python train.py --model="sound classifier" --time_shift_ms=50 --input="waveform_16khz" --num_classes=20 --activation="relu" --wave_channels=64 --wave_strides=[10, 4, 4] --loss="cross_entropy" --head_dropout=0.1 --init="lecun_normal" --lr=0.0046 --beta1=0.9 --lr_schedule="linear"
Rows from block 5 of a small sound classifier, named by matrix and row number. Rows with one number belong to one channel. Each number is 500 + 50 x the weight over its row's rms, rounded and kept within 0 to 999. All counts start at 0. Numbers have three digits each.
After each channel's rows are labels from the 100 clips, of 14976, where the channel reaches its highest value: "loudest" is the band of the loudest frequency at the time of the peak. Only what is clearly more common there than usual is listed. The data: single notes of 20 synthesised instruments.
# convs0: first width-5 conv (model.blocks.5.convs.0.weight, 160x160x5, each kernel summed), inputs 0-79
# convs1: second width-5 conv (model.blocks.5.convs.1.weight, 160x160x5, transposed, each kernel summed), outputs 0-79

convs0.151:630589482531607491468555475426388445532605508488481518455441600495491519601514482562473523494478598441536526575578594546461517483473566440529548518453508524520535455510522527581534509501515468440550537524540442510449509472460519452456515496
convs1.151:402396479468440540465430517492558489509432423473538500435543395465470527495489494347524439475459477518468441420409405417463529446476385543548503498471509456511513524526477384520530518450437456587495500392515479507498585524450478485467439516
loudest: 500 to 1000 Hz; 1000 to 2000 Hz

convs0.46:373498552432512452461558481501500544542484441520429527551509444479523558576423548447500418462491504419466553531469424543545518528513459557494446518569434552482514473469405535530451478561524545511449504404512529471452438485575537558552504541
convs1.46:468524578553573561497453497496476495595520488498347511489542500549537548579507605545491601495479479479464570485486504487594484459537521539540539471435498465521435437455553482523367442521485569474584492467569482494539497421498564477526567513
loudest: 2000 to 4000 Hz

convs0.17:468476536536552525495515487553540550511519438562513654502497489524548513498523516589548507574494534486491571523511459535528589490508477506449528513532506525579522498504562498465560505550504502506543545528558605430509574485552510560591519519
convs1.17:469504430476529517506479439512467508483444522499416645448475509520558528449512464509514567486471489551503586491463520487495455459521470519599576478431484412472482477473556390509508440540452437430592569500472467463512584472488434437460553460
loudest: 500 to 1000 Hz

convs0.126:484429538437447475481443539522475540491460438451542585464559474493523479494429493440606512549490470471487484477415483515489572436593456521532527502533541482418510540470468446528514541468491462498507514487501537448606525544435489615476476481
convs1.126:507487496345490459518498591467520559497512566576419560516496519556474466517501520498570503432487480423526482439551465542489498430512464495596535475505481478492527425423491521518441490494426544501513489391592447434530492557455517540475570510
loudest: 500 to 1000 Hz; 250 to 500 Hz

convs0.121:521422505496539458579516508525366514499549557543457529551452552547474550550471350490569506456552423302421571491487437611479470560556551478526537476533519504513486451501508509550496444510440538515561505495463467499495422436428539529488535525
convs1.121:439400472510497498428414500415482558512399449422491516479546392405478533471492507495477464513505480537506558459409444422492539438473356426526485473495461503535461511549502340501489537403487482523476491484474519409521501488527528515400418494
loudest: 1000 to 2000 Hz

convs0.56:552467483503520502443567484480402392478542472508505488426476528456470524498420544527441511511424508525495506473541543586487510504557520455471544467510511585434527446515508474514504486532500424406543550528531456485476476503454516459482499586
convs1.56:355474493477430517507390515537526507502429460507526516531573442501515521513453516358577431457503432520455470370352461442500507520481425600521512523417527451465416551377415504521441507475484462576498403466510490533525555540487519461536419505
loudest: 1000 to 2000 Hz

convs0.36:544593479481502521527370461495542476532508459487417550443492519512484524517545504503500541525446542558522375554496564488402575361471524439380560558456574517477505514497513507447469516526498574520564535549546489497498494423254512548563512534
convs1.36:515490442464480503538532453531478506479397532580463458512520540466533483501492507469545446506526573495475559529489450440508447403580463507541567503462479426531398527470533486510556521475482524502483510513555471470449551522323485476519524485
loudest: 500 to 1000 Hz; 1000 to 2000 Hz

convs0.158:485509414503466441469432424368461507473509494500495488515508501477534479452316454463554459500477489473504514484442471517454524527493496507483460507480526493494498469518504509442482498503450434314460483495456563444514488459480499539511442490
convs1.158:529456514533524522430471344489468410533532500430522542545335459502448388537537514603459499451494486494467493458538506585336495557486479441508514377503527493563497488568568566477573528495498480451556548552514442474437501501427525446491544443
loudest: 500 to 1000 Hz

convs0.140:578499510532490528467427421359409488573512453466518557448474494485476456497428359498466515506529474483543463482555473429428568565444515429573525468598504477499493379521490505516535476449488492364515521505533503432435496491502488512526518487
convs1.140:404457479443562531499445474540496506499444516445493506503527526535551471500474538506589429444554545476530466499428516563501501447434504552564498509439498485567438563448570434508461399523547497550532495416490513481570495510453537415442545579
loudest: 500 to 1000 Hz

convs0.130:447496581398451477492534535514477547502518484495433505446526542581499478539440531487640554503495469512457556467479502486443551380544510539574592517543563493450510551499433468592458524499446483516561458380493529495571364567504511597547547480
convs1.130:503490492433537522433510460532510491534546389462330525461425446458506450492491452530488541479487436495403557461395454598463542430447487514549537493545543462559484494409474470507435485495478472538519533493474446449445538457494497475483392410
loudest: 1000 to 2000 Hz

convs0.93:432512546323440495502541520486477517526516527522452509537499497527511476510506476454616475465498517537456503494520530497398566456561496553573539546555562511433519531537433563511394541550574503477531512378585517476585377506385511618596532496
convs1.93:517438465401503485471459525472497511515392450524388556447484449525576500477560489483509540572453489428463633525525441501607488361499524492594611500566551452501367464479499530467482484456473550448584508474525455435522511489504477544485459395
loudest: 1000 to 2000 Hz; 2000 to 4000 Hz

convs0.82:495471502555495446561409499536391400482507536542475530487521548513520475588378399496562495510451459454520484481487517597538474503483539550470459487477455502431498513471449498508498546457456555447468475506433518544520488531526525524498512516
convs1.82:508480508438434603489583595480506406501500507534490458451535500482397508450545469504507461470505557488401569497545492536486450464476422473488546510512461521575555523431493433492587368509422470518514505402586493482484598416417505536497492587
loudest: 1000 to 2000 Hz

convs0.49:451456565594541411476516474435476535591446468487467533542525491510493639642442482497476517518487558456502504497420504584511494500477473538487462483580484626561514415479527490559520522515559650450476526533451544503493506522531560512534484621
convs1.49:456481620553525479497505529497487509651461528546405529478565500519542561655503658466612579490504526500501504508436503491530505492486490562536539491423514461537450481490566445550467503479461550497562514521545474515577491479499584488493549526
loudest: 4000 to 8000 Hz

convs0.89:498426439492527501496454448474425440491446475516523473385502526517535407457377453467532512491520528458525505549464526487494551498425498511524487527434488415499490518540506462454497516391303428521499496524489514496527514493510459530482456426
convs1.89:551457470559488550488511538464527516448548517583436497522469548518434481447457453509527483484567662527400485539565512589457458558501552425540568453485543489524519470447537563409531485507472471383548519464598452527459558548432467469573560482
loudest: 1000 to 2000 Hz

convs0.40:503491440579471527528640531420541467506573566502507502511515539556505425434525452535505473461521326489527546476471510423452524560492527567451461558452508443445512464521528565456513533454460449425495539518493575482506500527572476554553488442
convs1.40:491529482444506410486445470471530571483460545490465587497512470387504456467497457453539494525531451474559627516441474486551516451524490497516486545531445458481460488439531437526506377506548476554438492437487483447536539458517507475424450454
loudest: 1000 to 2000 Hz; 2000 to 4000 Hz

convs0.6:505474499458556545445569395498483532498478436469452421498466476455463480519580491522384456430589542518441436582558473510437454534531489546510479527552474478532488564476524545545500578428555535548480517452576378469416418670517506479472523463
convs1.6:393512466501486449438518461473483508504446553433395413552426454472498374507522509417489490480496514471452456548416544437496499537492484509523434467453506509499425477374423513535362583493570551508449437429506435521494435610511513455498467500
loudest: 1000 to 2000 Hz

convs0.135:503497402507466496494507424323412516443491459485477472469519523507507467424405496475507489498447521451482475495408467514454539459442514469492501567470549435508533408499498474440510540471437426359501502495517547464491504503532473474523481460
convs1.135:486522497525527497562522307556478493495519548539483542556431485572511453510512519575503486433580523492557463503528501567430501521442596473514525429472556474537381503552564550483507383503506481507553499506516470556507511512485503412573602425
loudest: 250 to 500 Hz

convs0.84:484457481470505531505433511513458457484404484489490473376515524481475436453497481453534528533451516430513466499409496508530539488528463506595520501488507461376506484467418326484483501408483421493511480509491492478581496559490468491415464468
convs1.84:494508458596433481564465525544429482469450545576500514528472525571517452483463449522524538461529511512510521437571526499569452527477552377533498508445496461414407482497468585463544498521499457503500446536461461537546534486549467565589598510
loudest: 500 to 1000 Hz

convs0.63:484532472555602513477420432409434523492454446490511429497482501537522425555355381473505535442509510566518507468459460576485586569387467552490570483429510401487487382452533480515463466485465501384556515488540513504451472544523483446511466409
convs1.63:533555497477452483473538555533496460504501455454541484508527412465450505518563532496484593579585542528568453529504521407540487465530546545486525525528547547581535539547503501535471487487493579559477497484481513514515540465455574536460427444
loudest: 500 to 1000 Hz

convs0.129:456476522583489433529579530511524469519518505534539479484482497472450489508493506485431455467537429494493539461504479524543437575470515523416443500499346511437525527490469510496455408491407452530439413411360448506443380435588494474525476485
convs1.129:530571500447409497522484454498529513441405560498515483476515518476513524436553440478495543428473444521535606432509541513534508601503520481398464480497376529434420496471418440498552541511462425499376499539442439451504507408611461516458477485
loudest: 4000 to 8000 Hz

convs0.57:547446489473525527451516496426396407491483491516489492395496516485517485467498385499495509504448542501514520555520522572475544508458505445548523437472527493470493463478506468510494575363475464438519533524549459505514507536496475511473478477
convs1.57:489445461517462515526390510536488512501496495597479497577533470534485464512403496407575489422515481471401516394503463516537437530498476499548583538524589453466397499420498567549500541503523448492533454449575419536537585602480524499586490489
loudest: 500 to 1000 Hz; 1000 to 2000 Hz

convs0.96:447446599552516421464510438442477531583481466469441509499523489496470618629473466491453491491511550447482502479441465576474476470494472572451424498624471606569520428463518494588466481500542636432446509470442498490462456481529562540520488608
convs1.96:472491646535547490473485508465506511669461499543399514466513477498500527649514680455576580464501522533508500506460530483491515498483489528535537472454527469533465469505545472535445502492452553491551523506541473496542478476522598487494547531
loudest: 4000 to 8000 Hz

convs0.152:598530445560527562563574523509530439466647580542493420525504586554520526456596485558495491451451496473520487519575513470553482557497618386465487518417475527516502497501529593452535475488530516500509547546531462504461541470561494411523529522
convs1.152:430436456394531514422506503482474501459445467421482459434538490396531481447446466461502424518463500473464536456442442501458506453497403502561492503510468448534501492479524374493467448487478447538486527389523518433510564454474464487373460475
loudest: 1000 to 2000 Hz; 2000 to 4000 Hz

convs0.55:512305493517517503468483462471274452499507477502473496490467509505494478485410376506501516467477467316387529422495441524489425532469511504473479481501508474403494459469495508512501455364503452442518479497552481466517516454471494444498513470
convs1.55:459534454539428504562501572522450391461461498497493504519544458547480448483541481518441515422518503499405538488531494457538443519503474433481520553490508483386429495478414479538506465460530465483534426525468515528504447443530457561604495547
loudest: 1000 to 2000 Hz

convs0.32:492551350522437518501521482393503454485513473479524496591485519538529481494444513512518498516486452547536480356500499502466559533505485505550476443431518511508473374501520506482492583534579396323499470522526537498511523591512501464500508460
convs1.32:492469512413551483359500445519403461508541461439507510453507412412437423510549501459485492520498459507396472486467481488434401412529438523556525484617551472536538494519532492554473459491452543474551522471538365427510597471451492444447477444
loudest: 2000 to 4000 Hz

convs0.86:519508514509512478453498456480393464488416499464494497336481521470472455506403473482476503492421567542538502588471551538503541481509457455572477489499528462448517460467466444542500430416399430498515504498469477500525492470514461539453485461
convs1.86:487493427548450500483397481551495496474537522591539529579464434522520438493504482444559495408528398474467492303541506460542444525441447466529556516500533458474450476415455606514517542545525458540542428513496471522526555597492484522571489498
loudest: 500 to 1000 Hz

convs0.5:506469514483535506486516523600367467489507537478318463505407478469485424502498491498633516401527485437419445473477446492473421482410517476411468510451407442512476518358568534496415457497528488517468489452492453550523492408463462482473427451
convs1.5:482540501431491516456544444513567508484513522425542571325436533502497438509497495436484516494551507499494523509490497455515590545503535551398450462463441531521602503519406440534544501514433529506437459453416516476478476429483495551495493560
loudest: 4000 to 8000 Hz

convs0.78:493337557511457488494486546522396508549505494519508496516563533521472522553495361455526534482547477280363509532459383555526446526590523559506450442589479520472501530516483493607500525397476516520467445507503520526581499504505530507520489512
convs1.78:456425433531495511477515490502411436464475454514465473489518363499518398455600463515434455399494480475389563425418450491493438470421450359483502503438508440472469480426442427487520502363442409488534516571472495483507445470504437509523441452
loudest: 2000 to 4000 Hz; 1000 to 2000 Hz

convs0.37:445408561553534430466544480469463505610431442482435531493521457485480624663457465488462478486500558425475509498450466609508462518478439556468461495588474632539527445467490507560488516478539647449470494464449499488511450508531553503526476630
convs1.37:482501661543519521466507519454514516682458511537442534521530506515519549676535685437577592480517534510501520517469523471513513551474499544540533492431514466534477486511532492529473487513473526486561518507535456484545502474535584481505549532
loudest: 4000 to 8000 Hz

convs0.90:508324502487507523524434535509303420492460495522496450480565492471483473460515413464507507478512515330363470518480447497480373516524489510494507469504515490433505536462464405480453487265494483502499489493466491493530446514441483492475511484
convs1.90:491468485569484489548523529519380430462456540541501439544511476528491449481476442526458539460530510493410577458573515477591449571561548351446465528479474447438448468509502537488557517478510477456472466559444468511538493478553482562575570482
loudest: 250 to 500 Hz

convs0.25:490491485520474449426503416444415582518511442503459540528470449459446470611426473455481423452530464475432516491508431508442448539452476588338418530542468495475509488449454559611467427463562505496451431421492437451453451494478512486551466490
convs1.25:512500507470476432532495449506518476510525553511390489483426534485465423497457501493405552484549566509474442487455544504480533607506523523375380479492441492473514549514418566523469463478498564559404422465400460485411473344480532452531459504
loudest: 4000 to 8000 Hz

convs0.107:511471434524444441502518442385413511482495441531488465465479512528499523476352410426527532466463489392469522441411425524470454518513510518445513561502571524446506419486470477467491453502466438328496471478474527444568494465494520502526464512
convs1.107:491450522491473537455545302524432406561538496476523565530359373514467422554562505552497524417539493439488520469508461513351454558491454461490514446497539502538463463547482593509579494469487492485553516530490438474471502513488539464542549423
loudest: 250 to 500 Hz; 500 to 1000 Hz

convs0.91:520532422516470482536475452355399496480516471542489455420526523518506513448371426434524516478471533418499489487421466497460479521479523480488509562479564504475520428488487452450478479486442475355502461494486524485538476475502517513525469505
convs1.91:487458488481516535472515247526460373527482502484520545527406406519510441504548486537506502436513500435520521464508470560349473570471484458543536430498544476566437499551540553474548459492472479497557533535492444517478527496500512459516548423
loudest: 500 to 1000 Hz; 250 to 500 Hz

convs0.146:536432427523519454480539483397444438505473459515500469470508548533574534366453372458476553424557520443487498505443473575448464508444521487490533429430547541485504420505562449458458519423492514378503523558513457507506500502496482529477508511
convs1.146:488480455445520486474437440448527553533409522505449541544477390490469471505494483448588551541605504502503487554508425525532462529569475529577563528577584493497394420459558567551467490518529498467519501495536423496617519605508521487528514478
loudest: 500 to 1000 Hz

convs0.118:542413543524463459454479418458435624563464461503457475497511534523411515712471407483430533441560463486488482546462473505492482498462504599478518509584493503520503495463477468682519501399486534480489399527455440525461509500554549465471484502
convs1.118:488541500488455464526456472509434449549465544487372484494453502478466438552421514496474578498567546484474498455474513520498475532470487510385397496486365502467443479498438514563538513432468522506373408465333458464457507434505552483507482485
loudest: 4000 to 8000 Hz

convs0.127:493449467533479408414490474473339585521512426473402515541419458489474546614333441460589488446478495405415483422436405545447428470476481521404509528523438526484519430467512525599495459392574558487500480466462495440482465518483553514519499510
convs1.127:533521523445501447506503493565516519496510531479437475391461452448500396519385520483507574529557565453439461561419518540530556560512574487494436469514495487522478527517472482573500496401430567562471450489433473496459443452484559541484506517
loudest: 4000 to 8000 Hz

convs0.12:387466556432488453468497475431485539571496471501444492537512460479500587618441487440472432471510496455465539518450449577493518490526452575508444509595433590546516485455429492574443511501551626458433465384486492488463390513516541528503511569
convs1.12:501506597533554502452464487490436488671512555493424517473451510491473475632493656526550648468507511501464540513505557493533463447484495477562534455483539465510497454499517474561462469517448555480563529486543457493550481427523564497459549515
loudest: 4000 to 8000 Hz

convs0.24:541490513462551531454520475395442393510527485510482490432477539472503520492492417514484505516408517478490488536573525584461547477465535477499533470471491517404516398485458491501496549436508408364536541480573482459481497511466500510450498487
convs1.24:457481466537368547526415555554529506486472476557523515544566457538470499495428479363540462438478434512463510360440477396533498499521443512512551516457576450409396496448396514537508538485463428551522413479512467544517554523526460499589454523
loudest: 500 to 1000 Hz; 1000 to 2000 Hz

convs0.128:495437424494493555535613527541504475498510516482454446528557528555543364432615428520504472456558483536486551519504492404446465443531535539425502433501558378562462483546571490512535589502494428447494569527519585507525501527498441562567531373
convs1.128:460524484405524458427513427473434542470394481448448479502526423384477490446573463480517472510547433483487541497465487454459444388540468520515516523573500463490405487438517485518404449512478466441493505435471423409526504480481462493442492392
loudest: 1000 to 2000 Hz; 500 to 1000 Hz

convs0.113:452471500396409469492503532522482486491453464483437456548492457475438496498471528450574503455473404485474415505441453496417597493554463514593539514513501514452521545462430418518423664519544495517523473472503499467495425674365524563410458479
convs1.113:475463524403527569492532572520558570509531505558432539545519471409487464517498511481478530530494519488451499511475455558485513411572462504561546430525523465537508520478496432601413645480417544544503528422533446559486494623364511513365463472
loudest: 1000 to 2000 Hz

convs0.114:486418467523500458523484488515473522506419518484521454482477519543482457586507405433510511444562470427453498533454489520528482499516515548488517585541404424487499501510465430520433487450468509447482467466341533570510412542549488536413475431
convs1.114:484499470582411535525512495480487440497465559477494492558381475425467423482536474513428529437553548435507562507505479427546474618473451425355396472456363510500427499501445516489589528450446446542395479494352477544464477436593495506466454483
loudest: 500 to 1000 Hz

convs0.71:581470421537471485538531513484418442493559500541506450443518565517512556532502409461507518476513592435500489547509441494509394554469580355510505488437475546420489513517462508462497507402487568510482500539464430548475478523505512482509478557
convs1.71:424442454437529531442485439493484435509415460417535439470527468430525485495418482450519402506463529480459490490395440573464468504482395510551480467484481462601522512476536454500487451481457445491478544417487479501525596460453492479402437557
loudest: 500 to 1000 Hz; 1000 to 2000 Hz

convs0.141:474383544499545521499518532429438554555451487548490499464547474499510453599538322472466515443494525455501506533455461586505496582486477537514537569528503461477508513445535464555469613379495509502512445487490397488517483588538526517543455448
convs1.141:499455459595507497504490529495464527477382513506431476476492510498540477465473461500510563508506578494439612523495545543599517570525509422468480555522451446466373486509506436537545555425528454468447540429434485480557452423679478566491488477
loudest: 500 to 1000 Hz

convs0.145:487458510513498540451482447455455427486450473471500478373506489478493483463404459455496505497446466486488458527402501516505527510466476495454504457495481491373500446462429381514497484435473389442502506478464483481515489497521468493448461475
convs1.145:501551490551399478570443559559476507508500519618514528543499512570538464527452513461549503453514477512517504402525523508570443566498531429500529523445517473368425487425400567461513501523507485531500364555508505561565518502556517560635522502
loudest: 500 to 1000 Hz

convs0.75:489510420482477404464455509481524522477524468566445454459392527486489472396447543480399515483488498464492487456470477516557506455535489549486464552479496483513522473511528479406477418575519399399457520470491527498512471438377505443447465459
convs1.75:369422489488385529459372521468487472482482484481519608537435413500463456511491490402520530435493421449398569353402454463533465535506410515407462454414521446491422472513470564526532487471430387477500494500443445445477563472522498489530377508
loudest: 500 to 1000 Hz